Rows from block 2 of a small model that predicts concentration at each pixel, named by matrix and row number. Rows with one number belong to one channel. Each number is 50 + 12 x the weight over its row's rms, rounded and kept within 0 to 99. All counts start at 0. After the name is the row's rms in percent of the matrix's.
Before each channel's rows are labels from the 100 images, of 14848, where the channel reaches its highest value: "colour at peak" is the nearest of a few named colours to the mean colour under the peak; "strongest on" is what is common among them. Only what is clearly more common there than usual is listed. The data: reaction-diffusion patterns (Gray-Scott).
# convs1: first pointwise conv (model.mid.0.convs.1.weight, 192x192x1x1), inputs 96-143
# convs3: second pointwise conv (model.mid.0.convs.3.weight, 192x192x1x1, transposed), outputs 96-143

colour at peak: black
strongest on: dark
convs1.120 079:57 54 64 46 36 49 46 65 63 53 55 46 64 58 39 30 46 49 52 56 41 38 59 82 34 39 66 72 51 63 53 40 67 37 34 34 31 49 30 35 53 52 60 48 42 45 48 73
convs3.120 116:72 64 50 58 49 54 62 42 43 45 43 53 63 30 24 42 62 49 49 41 42 40 40 47 55 31 36 50 47 49 43 44 26 48 55 55 49 70 50 62 53 53 29 62 67 50 32 47

colour at peak: black
strongest on: embossed; feed 0.018 kill 0.051
convs1.156 038:44 49 49 39 39 50 75 99 52 63 46 43 58 31 49 68 49 27 53 46 48 59 50 68 54 34 41 42 32 43 46 46 52 44 42 45 43 37 43 58 64 43 54 40 50 50 44 45
convs3.156 033:47 35 55 76 60 66 52 49 51 44 62 40 62 59 32 68 41 34 55 34 54 65 50 50 59 47 62 52 48 82 79 54 42 48 71 57 69 49 29 56 35 71 39 58 58 41 33 65

colour at peak: cyan
strongest on: pastel
convs1.101 045:41 58 74 65 44 51 42 56 37 34 49 61 72 40 41 67 59 57 24 54 44 81 55 48 46 74 61 58 35 56 47 50 48 55 41 35 38 41 34 44 49 52 60 51 47 48 57 44
convs3.101 039:17 66 74 41 57 64 54 26 48 38 41 66 42 82 42 53 17 55 63 56 71 53 47 61 37 59 59 42 38 63 55 60 46 60 58 40 45 73 60 70 64 75 46 52 43 43 63 58

colour at peak: black
strongest on: dark
convs1.62 076:49 38 24 43 45 42 56 68 68 42 35 64 49 43 40 63 43 47 41 44 49 45 55 55 74 56 48 54 73 21 38 48 57 36 43 49 50 49 57 64 47 26 78 56 43 50 32 58
convs3.62 080:44 54 44 45 56 31 28 55 43 42 36 40 73 47 40 36 65 52 44 49 26 40 50 33 28 48 46 40 51 58 40 39 32 51 42 49 47 52 57 53 41 32 38 56 42 64 60 45

colour at peak: black
strongest on: dark
convs1.148 134:63 55 44 45 34 62 60 61 46 59 58 57 46 44 37 44 45 37 42 59 52 51 74 41 90 50 47 43 60 45 55 59 70 52 49 56 35 67 44 50 48 44 43 45 48 40 25 54
convs3.148 139:40 59 61 54 50 45 51 68 35 47 35 53 61 43 53 99 71 44 29 52 39 49 53 48 66 57 36 49 36 53 51 53 77 54 55 53 59 54 40 48 41 50 52 55 66 63 54 44

colour at peak: black
strongest on: dark
convs1.65 111:45 55 45 61 41 16 58 54 56 68 61 56 55 68 44 50 54 61 66 81 71 43 49 67 56 30 60 47 60 62 44 58 64 25 62 29 46 42 54 42 55 47 21 61 77 14 69 49
convs3.65 097:47 60 46 56 48 69 59 38 47 38 38 71 27 60 56 47 66 61 45 57 60 42 43 41 41 20 47 54 45 59 46 59 42 43 49 55 40 21 58 55 48 37 57 49 16 55 38 46

colour at peak: black
strongest on: dark
convs1.174 134:37 53 50 41 58 40 55 58 48 48 51 64 45 29 36 58 37 38 50 50 52 54 81 46 65 48 64 68 54 72 52 61 17 59 51 51 52 48 59 35 44 62 53 42 56 38 47 51
convs3.174 132:61 46 09 39 53 57 50 55 60 45 54 49 57 43 63 07 46 53 55 64 56 55 51 53 48 53 32 48 62 60 46 52 17 48 52 51 38 50 36 57 47 48 49 50 62 48 27 49

colour at peak: black
strongest on: dark
convs1.142 141:53 40 62 47 44 50 47 52 49 44 41 54 47 83 61 49 50 50 48 64 47 52 54 54 30 49 45 39 55 61 48 45 83 33 45 51 50 59 52 20 54 53 38 58 54 60 70 47
convs3.142 124:47 44 79 45 47 45 48 39 49 38 38 44 60 21 47 99 46 46 48 40 45 46 43 35 57 77 57 43 46 54 51 38 71 56 30 47 53 65 46 71 45 47 44 35 70 43 66 45

colour at peak: black
strongest on: dark
convs1.91 093:55 40 37 63 51 80 50 62 45 55 51 58 48 34 46 40 50 48 47 42 48 40 64 54 87 61 56 43 69 26 40 71 34 50 70 42 43 42 53 41 41 42 43 46 53 63 75 32
convs3.91 105:66 44 23 43 54 51 45 65 44 49 59 30 31 45 71 04 41 30 59 44 62 40 41 41 34 56 61 54 31 46 48 24 43 51 40 48 61 56 42 52 63 34 51 68 49 60 48 47